Weights of a small image classifier: arch efficientnet_v2, 97500 training examples.
Rows from block 12, named by matrix and row number. Each number is 200 + 40 x the weight over its row's rms, rounded and kept within 0 to 999. All counts start at 0. After the name is the row's rms in percent of the matrix's.
# convs2: project pointwise conv (model.blocks.12.convs.2.weight, 72x288x1x1, standardized in use), inputs 174-202
convs2.0,040,203,196,199,199,198,199,200,190,200,196,160,200,186,200,202,194,229,198,212,201,205,195,196,198,210,213,227,210,203
convs2.1,024,207,201,241,205,206,203,212,213,198,225,222,215,215,196,208,148,239,227,188,179,203,205,201,210,193,211,210,204,211
convs2.2,159,227,156,166,148,183,197,244,224,117,138,206,87,218,183,147,215,245,145,249,201,212,204,171,209,175,217,185,155,194
convs2.3,046,205,192,153,202,183,208,203,214,246,211,194,143,185,176,220,193,183,149,213,195,214,236,191,178,195,230,63,163,189
convs2.4,111,201,210,286,197,180,180,181,120,169,192,171,196,130,178,197,177,224,204,310,176,172,331,206,216,197,221,168,193,227
convs2.5,117,219,215,332,203,226,210,204,151,174,216,210,150,158,186,182,199,200,298,64,201,209,205,191,190,190,209,200,206,197
convs2.6,143,193,215,171,182,215,218,217,212,210,234,228,247,163,249,146,250,188,227,252,192,228,131,211,149,185,174,225,239,235
convs2.7,094,187,189,259,205,230,202,199,173,224,231,266,168,194,233,203,195,196,207,173,224,195,246,228,191,217,171,247,208,252
convs2.8,141,199,214,187,166,122,204,188,157,199,213,214,207,214,181,181,148,139,268,90,201,211,165,199,196,201,199,226,201,251
convs2.9,052,199,199,220,194,198,200,204,238,224,222,224,197,184,183,210,162,225,224,221,201,199,171,196,197,190,195,262,213,201
convs2.10,141,174,214,238,228,188,185,179,304,169,149,214,103,177,184,252,223,213,240,227,212,173,242,194,256,218,213,211,213,194
convs2.11,160,190,195,163,225,177,196,203,195,197,223,140,199,175,220,200,227,159,217,136,222,201,102,210,174,199,227,129,190,176
convs2.12,161,157,217,198,175,218,167,208,243,227,214,168,134,179,254,169,166,200,339,227,262,195,162,161,172,210,215,261,194,202
convs2.13,095,204,157,105,193,209,225,191,294,200,184,164,215,180,237,201,194,190,187,252,223,210,235,212,192,150,222,230,194,242
convs2.14,062,202,184,198,197,197,204,200,220,186,203,135,241,176,195,198,181,232,176,182,196,202,231,207,201,205,226,215,210,204
convs2.15,133,222,183,205,194,208,183,217,261,208,253,114,278,146,176,194,181,210,186,216,209,239,49,223,201,177,189,222,182,135
convs2.16,058,203,201,227,198,204,202,205,187,197,206,226,230,192,192,211,163,209,269,289,196,197,174,203,205,187,238,271,185,199
convs2.17,061,201,195,172,193,213,211,207,233,219,227,208,239,216,186,236,193,196,226,366,202,185,180,209,209,185,217,234,212,225
convs2.18,082,199,182,90,212,189,212,189,268,192,168,330,191,167,210,176,215,193,182,434,212,185,178,197,176,210,175,222,200,223
convs2.19,070,195,196,167,202,206,207,203,162,151,155,152,155,221,231,201,147,186,160,129,217,192,149,213,204,204,194,185,219,221
convs2.20,049,195,195,182,201,201,200,194,193,197,186,214,177,195,214,195,204,196,195,102,197,199,218,191,196,194,173,123,202,201
convs2.21,168,208,239,164,230,200,140,178,186,219,204,284,127,232,186,181,213,178,184,174,207,158,203,285,253,258,206,174,160,169
convs2.22,056,202,209,184,200,207,199,202,247,198,201,196,188,170,208,207,193,195,195,528,203,195,178,213,206,184,223,169,210,200
convs2.23,132,185,127,107,222,202,217,208,194,204,237,175,223,151,260,146,244,193,177,282,220,242,223,143,173,229,176,185,180,199
convs2.24,072,196,200,227,194,191,194,196,180,218,238,189,178,247,208,214,170,197,211,414,195,188,170,194,203,210,192,173,201,192
convs2.25,065,193,192,168,200,211,208,199,181,159,164,195,181,216,207,199,166,179,192,204,200,200,141,194,207,205,220,249,208,215
convs2.26,056,207,205,162,199,198,209,204,167,175,195,190,177,170,191,218,226,216,211,54,206,218,206,191,197,240,179,208,212,214
convs2.27,056,194,204,221,198,196,196,192,197,158,203,204,178,211,207,187,210,182,169,281,194,193,236,188,197,207,202,177,184,193
convs2.28,138,203,227,243,257,195,192,218,218,182,168,249,111,164,164,209,221,213,254,216,214,234,221,147,248,153,170,135,172,200
convs2.29,098,195,201,105,207,224,189,185,267,247,211,185,111,214,197,167,179,233,229,55,214,242,158,193,241,235,196,163,194,175
convs2.30,132,178,186,202,211,269,158,195,196,131,164,238,221,127,177,119,141,242,186,154,179,157,211,226,228,178,169,164,224,234
convs2.31,112,203,220,252,178,225,178,205,181,176,231,238,144,208,207,219,130,198,197,341,191,197,168,223,206,114,181,169,203,205
convs2.32,108,195,202,141,175,199,191,196,180,162,219,254,162,176,214,206,121,231,226,217,190,184,196,180,220,158,157,123,200,185
convs2.33,081,192,209,122,195,204,194,200,199,228,69,175,207,174,195,196,207,179,217,264,203,180,238,202,205,216,213,218,211,192
convs2.34,050,203,195,149,201,194,204,206,201,210,198,194,219,173,210,216,189,200,260,0,211,207,238,198,201,221,189,226,202,206
convs2.35,150,206,178,151,219,183,163,204,195,191,223,215,176,216,237,222,146,188,222,175,219,144,274,260,237,208,179,207,153,129
convs2.36,102,197,189,140,157,141,217,181,207,171,243,211,233,223,207,181,200,148,297,276,159,218,269,205,174,171,212,179,215,177
convs2.37,098,206,196,162,189,207,212,195,135,200,135,239,264,189,172,246,194,229,215,106,192,192,192,184,218,242,220,269,202,209
convs2.38,106,196,216,133,219,191,196,211,153,224,289,220,202,214,164,192,219,189,246,186,181,214,219,196,234,204,195,212,197,214
convs2.39,117,213,176,214,209,227,181,232,241,207,190,180,208,258,186,205,92,213,193,156,207,218,229,209,203,205,219,163,239,237
convs2.40,073,207,217,0,195,189,197,194,226,192,156,221,190,180,184,208,202,203,209,226,191,206,239,195,195,240,184,227,188,176
convs2.41,101,146,228,262,182,186,142,226,177,172,138,211,242,223,210,233,132,211,222,135,233,206,113,294,204,204,178,291,215,229
convs2.42,054,202,206,242,201,202,198,197,218,205,215,174,222,204,207,191,192,193,228,338,191,200,165,210,190,197,185,234,202,200
convs2.43,071,197,208,226,200,191,198,197,232,234,212,171,242,144,213,185,205,221,214,293,197,184,151,218,195,192,205,250,197,204
convs2.44,022,212,208,202,199,208,207,211,205,201,228,203,58,245,247,222,224,207,149,26,197,201,221,209,201,197,199,124,203,207
convs2.45,055,202,203,193,198,195,203,201,157,207,186,235,122,216,200,206,170,210,201,104,180,200,189,204,202,220,195,215,201,198
convs2.46,094,202,181,347,149,194,196,185,219,208,273,166,145,144,234,193,233,189,228,156,198,191,200,199,172,188,232,139,204,241
convs2.47,064,202,196,167,203,211,207,202,200,183,186,220,215,82,188,204,254,225,215,162,189,216,182,210,198,199,200,276,207,216
convs2.48,094,194,250,215,188,188,202,200,168,255,175,171,216,198,214,227,145,198,198,188,199,181,212,203,191,199,169,175,205,202
convs2.49,117,209,181,100,185,202,189,196,232,154,111,217,177,158,214,197,184,186,229,119,205,212,193,192,189,166,186,225,198,208
convs2.50,114,163,230,138,195,118,203,180,276,159,224,228,225,205,186,196,210,189,157,174,161,231,108,187,179,147,200,258,216,257
convs2.51,158,123,154,182,206,206,238,159,200,247,136,205,249,188,273,90,222,178,255,177,229,165,184,113,213,209,214,225,141,185
convs2.52,106,213,214,170,174,193,201,198,156,246,144,218,243,236,181,231,291,103,220,183,193,260,139,253,178,310,224,226,194,185
convs2.53,128,192,187,144,220,195,198,197,246,201,182,252,197,222,206,142,232,177,185,261,229,210,173,197,226,176,189,249,197,201
convs2.54,103,211,211,167,170,135,191,226,184,244,262,200,191,161,191,165,190,226,217,194,203,215,140,249,192,231,229,115,206,169
convs2.55,070,198,201,218,196,190,193,203,193,197,220,210,213,225,189,202,158,217,188,83,197,182,249,203,206,205,183,187,190,184
convs2.56,132,189,168,121,206,108,231,261,199,230,216,253,258,207,243,246,168,208,157,317,198,229,102,218,242,130,201,169,216,199
convs2.57,075,195,204,214,206,191,205,196,173,240,236,208,192,233,192,175,216,172,177,230,197,192,260,172,196,194,205,297,185,186
convs2.58,070,213,210,191,198,203,205,179,162,250,209,253,204,181,204,200,237,210,193,256,195,206,143,182,181,221,195,196,187,184
convs2.59,161,193,218,217,173,196,217,234,165,199,196,298,136,173,229,372,131,176,164,189,165,185,203,197,177,172,188,164,180,139
convs2.60,062,217,214,282,205,198,195,208,134,246,234,166,206,233,170,207,218,173,189,91,198,178,194,209,206,243,193,225,206,204
convs2.61,086,205,167,235,157,195,200,192,187,247,219,165,146,182,254,203,225,155,205,185,216,208,174,236,107,184,228,165,210,254
convs2.62,065,194,190,146,195,201,192,200,187,223,132,251,229,161,171,194,223,190,156,261,192,216,180,190,194,198,203,176,202,201
convs2.63,067,199,206,254,196,217,193,204,143,187,167,175,181,176,211,201,223,179,213,0,189,203,253,212,200,201,214,147,210,197
convs2.64,072,205,219,181,191,189,212,203,211,189,161,187,137,250,201,220,154,192,180,168,217,187,287,224,174,243,188,153,208,184
convs2.65,107,188,228,187,229,228,187,193,171,219,144,154,254,170,185,197,256,151,194,299,200,208,202,172,187,171,214,220,198,218
convs2.66,077,201,194,211,178,210,203,200,220,253,198,233,207,216,205,213,199,192,195,333,183,188,175,203,193,222,202,206,211,218
convs2.67,043,195,220,139,211,198,207,206,205,162,198,175,157,201,190,206,199,227,186,124,194,202,242,213,196,226,187,192,221,189
convs2.68,083,202,219,249,220,207,195,202,205,193,208,187,186,260,219,180,199,171,173,111,197,206,219,205,190,200,227,131,194,173
convs2.69,138,199,193,250,216,171,224,212,193,223,178,122,196,199,201,216,224,93,222,206,216,216,197,269,163,185,164,210,194,156
convs2.70,087,220,170,167,225,212,211,204,248,217,146,159,214,258,226,172,147,192,199,214,200,165,191,195,188,157,192,298,206,233
convs2.71,051,199,180,223,209,210,197,199,215,221,202,209,168,177,224,203,220,193,199,284,203,196,172,185,211,180,223,152,209,212